Rows from block 4 of a small image classifier, named by matrix and row number. Rows with one number belong to one channel. Each number is 200 + 30 x the weight over its row's rms, rounded and kept within 0 to 999. All counts start at 0. After the name is the row's rms in percent of the matrix's.
After each channel's rows are labels from the 100 images, of 14848, where the channel reaches its highest value: "patch colour" is the nearest of a few named colours to the mean colour under the peak. Only what is clearly more common there than usual is listed. The data: rendered scenes of toy objects such as cars, trees, mugs and chairs. In brackets: how many of the 100.
# convs1: 3x3 conv (model.blocks.4.convs.1.weight, 64x64x3x3, each kernel summed), inputs 0-63
# convs2: expand pointwise conv (model.blocks.4.convs.2.weight, 256x64x1x1, transposed), outputs 0-85

convs1.35,118,235,225,183,183,212,229,200,217,275,204,246,205,153,213,286,178,180,158,171,152,251,203,192,178,204,284,157,168,223,200,187,174,175,184,174,221,211,229,254,224,177,201,194,199,175,202,163,178,205,195,198,220,199,227,202,200,230,205,213,235,158,189,229,182
convs2.35,100,165,181,245,223,157,213,175,166,216,186,252,183,235,168,214,230,250,249,159,250,207,172,207,222,117,174,226,190,220,212,187,198,203,183,214,185,219,174,210,158,252,192,194,188,218,171,178,239,199,232,240,173,185,150,223,175,234,161,172,184,214,195,224,182,223,185,238,204,193,161,236,190,205,159,168,191,192,193,200,242,229,211,207,134,266,231
patch colour: pink (56); white (32)

convs1.52,093,252,207,129,220,229,235,232,200,215,204,158,211,233,206,233,214,180,156,221,201,197,218,196,178,260,242,172,180,206,222,208,160,210,204,185,230,194,243,203,219,179,223,176,200,194,173,164,166,226,221,194,198,163,268,133,174,246,225,206,214,155,213,240,154
convs2.52,090,221,241,199,194,217,271,209,200,207,252,196,154,227,241,230,246,178,181,151,180,193,256,172,197,180,185,180,179,177,197,212,184,231,168,212,194,255,177,139,178,244,236,240,176,185,142,209,190,227,180,231,174,254,160,215,152,252,265,243,239,239,162,212,186,150,178,215,200,235,180,150,180,126,212,187,197,221,231,243,218,149,216,166,214,249,196
patch colour: pink (35)

convs1.38,099,236,203,208,214,192,206,194,204,260,187,215,187,192,215,251,125,188,159,205,207,231,216,244,205,148,228,144,170,236,244,180,216,199,178,221,210,179,258,202,217,207,191,194,193,183,204,225,133,177,185,223,225,225,260,241,185,186,181,218,252,149,180,222,172
convs2.38,097,203,209,206,211,184,247,194,217,152,236,237,215,170,180,174,199,219,187,218,231,206,222,240,159,214,180,206,268,218,213,185,185,154,181,214,210,201,134,156,220,217,237,230,205,181,193,191,175,176,243,181,233,189,221,188,168,182,227,241,180,207,191,197,144,235,215,177,157,207,184,187,198,185,239,177,171,187,245,200,174,165,162,210,208,235,165
patch colour: white (40)

convs1.28,111,263,250,226,186,203,234,230,193,158,212,267,174,134,227,177,202,216,196,158,188,195,213,217,231,224,206,159,150,196,239,223,201,184,213,166,222,219,182,167,217,191,209,180,196,195,220,224,153,209,176,221,239,169,219,214,240,198,256,181,165,145,211,253,181
convs2.28,096,229,149,192,188,180,221,205,257,209,224,205,170,231,215,227,195,216,221,221,234,195,187,180,197,170,227,152,190,220,198,206,235,232,192,187,218,180,191,219,234,210,201,240,177,185,203,239,181,213,193,210,169,224,220,258,217,214,189,230,175,197,206,234,263,184,230,174,214,229,208,200,221,216,200,198,218,226,202,211,199,142,255,244,175,264,203
patch colour: green (34)

convs1.8,116,256,213,215,179,166,249,207,210,229,162,228,194,209,202,274,149,194,164,196,185,201,249,200,172,196,243,175,160,183,218,165,241,207,170,175,192,166,248,202,262,208,191,187,199,172,165,229,179,181,180,235,221,237,275,235,187,186,182,189,212,153,191,200,202
convs2.8,087,202,193,169,272,195,200,227,212,188,241,237,207,213,231,192,241,209,195,163,227,206,178,238,163,159,208,214,203,199,209,157,203,194,134,236,176,187,175,217,229,174,200,183,171,221,190,177,219,205,215,203,225,224,212,148,189,188,155,218,182,183,145,208,170,199,176,147,173,193,191,289,217,168,186,219,157,214,196,221,237,212,139,205,198,214,169
patch colour: pink (49); white (38)

convs1.61,122,205,157,148,167,250,203,207,226,209,271,197,246,200,182,221,196,207,184,207,195,209,209,190,212,239,244,158,196,145,245,191,195,178,207,206,233,214,238,240,179,178,215,239,210,205,190,179,166,253,177,218,194,158,174,221,221,176,243,192,216,108,215,235,181
convs2.61,103,198,239,210,197,243,178,236,169,192,216,220,196,240,179,244,181,169,175,189,174,165,193,192,191,200,127,228,189,221,195,210,221,182,186,176,222,216,177,174,235,180,194,211,165,198,232,178,210,142,175,190,187,177,184,248,195,152,182,212,289,198,204,151,211,183,174,172,257,222,168,190,204,187,205,135,237,230,225,172,210,203,177,205,218,197,192
patch colour: green (49)

convs1.57,112,219,175,187,190,187,221,217,202,212,194,192,205,190,236,292,190,178,189,189,216,221,226,196,186,249,236,175,145,229,184,221,144,187,210,184,265,151,205,207,228,144,195,162,158,243,198,188,172,161,195,201,230,227,277,212,194,207,195,204,174,177,205,252,219
convs2.57,104,183,226,232,206,261,224,206,244,168,204,188,208,226,169,181,225,165,212,176,203,219,209,158,224,225,234,196,198,237,240,199,214,195,239,163,184,199,236,199,223,221,152,181,158,212,219,185,184,160,191,230,211,244,183,251,196,246,189,244,172,234,227,259,134,196,143,186,216,246,177,225,215,204,165,212,220,186,214,193,307,179,199,213,229,163,158
patch colour: white (71)

convs1.29,123,225,177,197,206,180,250,209,209,230,190,220,199,195,260,318,196,143,197,169,182,217,195,201,200,184,250,187,180,222,196,185,178,189,187,187,204,150,209,222,212,170,195,149,196,214,159,190,194,201,171,183,249,223,270,207,221,213,165,223,196,168,199,259,196
convs2.29,103,188,195,210,235,166,189,207,246,243,184,252,179,279,201,158,180,219,193,260,233,225,235,215,219,176,192,208,186,191,219,165,176,198,189,180,203,220,181,207,182,236,228,187,190,257,149,164,235,187,233,187,206,140,206,270,207,221,184,207,220,261,174,307,168,193,192,224,241,226,162,224,209,181,220,200,165,217,210,171,188,175,171,200,186,202,172
patch colour: white (64); pink (34)

convs1.13,152,217,180,169,190,222,269,188,188,217,226,187,184,181,171,238,205,165,192,204,182,259,188,209,187,198,203,171,180,181,309,162,180,224,185,193,202,215,236,209,187,193,273,219,219,155,177,223,198,221,204,203,234,170,184,200,148,256,232,249,203,175,207,201,171
convs2.13,096,183,208,216,199,222,224,144,188,172,177,232,158,276,203,202,209,195,207,193,205,230,153,216,176,205,193,224,171,179,211,208,186,174,215,163,235,197,210,149,288,165,191,185,170,249,190,221,162,156,230,221,200,209,242,161,207,179,230,216,195,211,182,200,183,185,248,242,152,170,172,227,187,185,152,172,163,216,141,234,193,184,209,192,210,198,210
patch colour: black (96)

convs1.56,077,99,243,204,193,222,200,207,207,243,189,208,175,192,206,166,217,168,205,186,177,208,171,238,181,185,238,165,208,182,283,156,193,226,183,230,208,211,220,188,228,207,224,265,233,220,201,247,159,202,160,208,201,161,178,189,182,246,220,246,202,190,220,172,185
convs2.56,090,230,225,198,180,181,203,194,190,234,198,212,216,180,224,208,196,215,194,223,218,192,176,221,183,203,197,245,221,152,198,209,175,202,220,210,158,171,182,144,311,214,195,231,192,209,182,226,198,193,217,185,197,184,212,194,177,192,261,191,191,160,245,220,237,268,213,239,193,195,177,181,160,197,216,124,184,206,173,177,215,193,190,232,241,203,180
patch colour: grey (50)

convs1.54,112,230,216,185,220,171,264,233,195,240,175,199,223,166,198,316,209,167,231,218,172,211,237,188,176,178,275,180,191,178,201,156,171,190,170,208,245,197,238,242,217,204,190,177,158,176,196,223,213,196,197,191,193,201,237,192,165,175,209,198,226,171,209,221,164
convs2.54,097,203,167,197,222,165,182,141,273,188,220,221,182,160,156,179,201,193,221,200,207,199,202,159,182,241,154,245,245,225,193,224,191,171,153,112,217,164,134,175,198,224,171,236,152,214,240,211,225,195,180,164,249,217,233,204,211,156,239,211,186,189,204,217,163,217,140,226,232,225,167,251,172,195,231,170,150,209,229,191,179,236,188,232,224,183,258
patch colour: white (47); pink (34)

convs1.55,078,214,180,159,217,195,238,202,148,194,175,212,234,228,223,185,208,167,184,252,159,197,205,157,240,221,227,214,204,206,206,190,114,221,175,184,231,219,226,219,130,187,186,216,252,228,207,151,244,228,247,199,214,193,157,194,181,166,186,207,254,201,193,160,174
convs2.55,089,166,203,180,190,187,179,196,214,264,208,201,182,182,132,217,201,202,221,155,231,206,201,194,131,216,182,157,190,253,178,184,280,207,199,224,265,170,269,203,199,190,188,218,192,208,230,184,222,201,205,164,139,190,228,188,183,156,175,254,169,177,206,250,223,171,172,266,199,167,229,184,159,140,161,189,229,205,171,213,211,188,197,199,134,147,211
patch colour: grey (57)

convs1.24,079,188,210,166,155,227,204,201,246,202,217,196,211,240,238,190,165,257,136,202,227,165,199,190,202,215,233,199,173,167,205,157,202,239,222,205,200,214,184,200,234,165,177,232,147,189,225,189,203,238,174,252,168,183,162,190,275,193,220,220,196,132,220,252,217
convs2.24,102,198,188,147,238,170,175,194,218,170,190,214,234,189,219,186,247,168,247,239,199,189,231,151,191,231,199,200,199,166,201,218,182,190,160,146,192,229,179,198,194,180,167,180,259,149,218,193,206,214,172,180,207,253,148,257,172,202,194,161,310,224,192,190,195,162,237,201,219,189,193,180,243,174,277,159,166,192,176,160,211,245,176,231,208,175,226
patch colour: green (29)

convs1.51,125,192,212,168,168,244,265,226,212,201,223,217,198,189,206,172,171,201,193,171,176,231,210,222,191,248,209,148,198,198,241,164,158,238,195,190,246,209,260,196,217,175,238,209,206,194,178,207,149,252,191,252,245,176,184,197,158,242,243,232,216,152,224,178,163
convs2.51,098,206,158,281,200,203,231,215,189,212,201,183,175,198,214,270,173,179,204,210,197,199,163,184,179,163,223,216,193,183,204,207,200,205,147,228,190,220,192,161,243,158,206,211,232,208,183,223,210,138,220,241,198,154,199,239,223,195,213,216,198,118,151,190,202,229,218,178,240,163,171,142,189,203,169,202,231,199,220,192,232,258,178,242,244,238,208
patch colour: green (39)

convs1.48,074,160,136,137,195,205,168,243,169,191,197,167,162,143,226,232,233,179,183,232,220,239,188,221,184,221,218,207,182,248,208,185,225,130,175,222,179,220,223,211,177,199,217,190,233,266,196,138,213,177,217,192,217,209,227,171,206,231,188,165,237,207,184,239,206
convs2.48,101,150,195,182,222,197,188,200,144,187,210,227,233,184,207,168,152,125,226,169,199,246,188,219,181,231,206,176,177,214,186,179,159,220,197,217,225,170,178,158,227,163,180,215,208,171,132,140,221,224,221,240,179,228,184,182,199,210,190,200,160,196,233,196,213,190,208,228,183,171,198,224,225,199,219,262,182,206,198,227,177,203,190,155,246,217,145
patch colour: grey (51)

convs1.0,090,205,186,165,190,210,191,197,167,169,185,230,227,244,179,175,210,203,195,231,202,185,137,199,214,251,239,229,183,155,232,139,189,164,183,229,194,227,240,240,178,218,177,183,223,210,175,212,193,190,172,222,222,173,162,225,185,180,191,242,218,149,269,140,257
convs2.0,105,236,138,215,196,216,159,214,178,249,180,178,222,213,169,175,192,258,187,181,166,201,192,151,165,205,194,233,204,176,213,216,138,259,205,211,198,189,215,210,204,187,153,168,212,169,233,213,221,208,201,194,228,190,200,232,289,241,187,170,180,203,196,178,255,219,166,226,183,178,147,160,185,162,190,221,199,197,242,161,216,207,195,210,212,212,178
patch colour: black (28)

convs1.5,101,152,149,175,168,178,143,173,223,190,200,233,254,232,219,160,195,200,220,235,185,162,200,188,226,179,209,229,237,180,192,165,168,198,200,240,227,183,244,244,136,199,178,203,273,208,176,170,217,180,210,209,152,179,188,209,166,162,173,218,256,212,214,181,188
convs2.5,095,198,196,262,180,174,161,257,214,200,240,196,247,250,153,210,184,227,237,167,152,222,183,199,168,218,252,207,223,218,171,177,197,145,206,217,175,230,152,190,199,173,172,246,201,206,159,214,241,233,216,192,174,206,150,151,218,162,175,231,214,208,170,219,243,201,221,214,235,278,214,221,230,158,131,204,217,185,187,166,182,255,194,183,233,204,125
patch colour: black (75)

convs1.20,104,236,259,165,208,205,204,231,230,240,176,226,174,171,206,256,154,221,202,210,144,188,234,211,184,213,270,221,194,170,215,247,167,196,180,208,243,224,199,224,250,149,146,168,211,220,190,175,205,158,226,182,217,213,256,164,199,174,204,187,197,201,172,170,174
convs2.20,097,193,225,210,176,206,182,182,188,186,175,154,197,241,173,209,234,170,191,198,200,142,227,201,221,235,188,241,210,179,243,196,190,194,172,228,213,173,170,198,156,222,223,217,163,166,221,200,195,205,183,208,181,227,221,215,199,200,219,176,170,252,144,150,230,177,180,179,136,216,182,164,242,225,167,176,198,180,211,196,221,214,225,182,207,199,233
patch colour: white (46)

convs1.22,083,215,169,168,227,222,138,190,142,206,163,180,181,176,126,184,221,159,225,253,210,230,208,251,174,180,219,177,192,243,215,183,199,207,219,210,187,209,212,196,185,182,242,187,192,183,198,246,229,136,234,201,218,221,174,233,143,218,190,164,217,267,218,218,202
convs2.22,099,175,180,171,232,202,138,193,221,182,176,214,198,241,231,231,199,239,256,281,209,254,163,147,187,187,192,195,191,195,223,167,242,161,205,196,134,235,192,270,164,242,198,181,212,172,153,243,235,210,133,234,202,208,170,193,211,182,198,196,175,254,160,215,193,231,217,169,231,214,194,171,278,208,153,235,154,191,150,226,174,238,217,142,234,203,235
patch colour: black (66)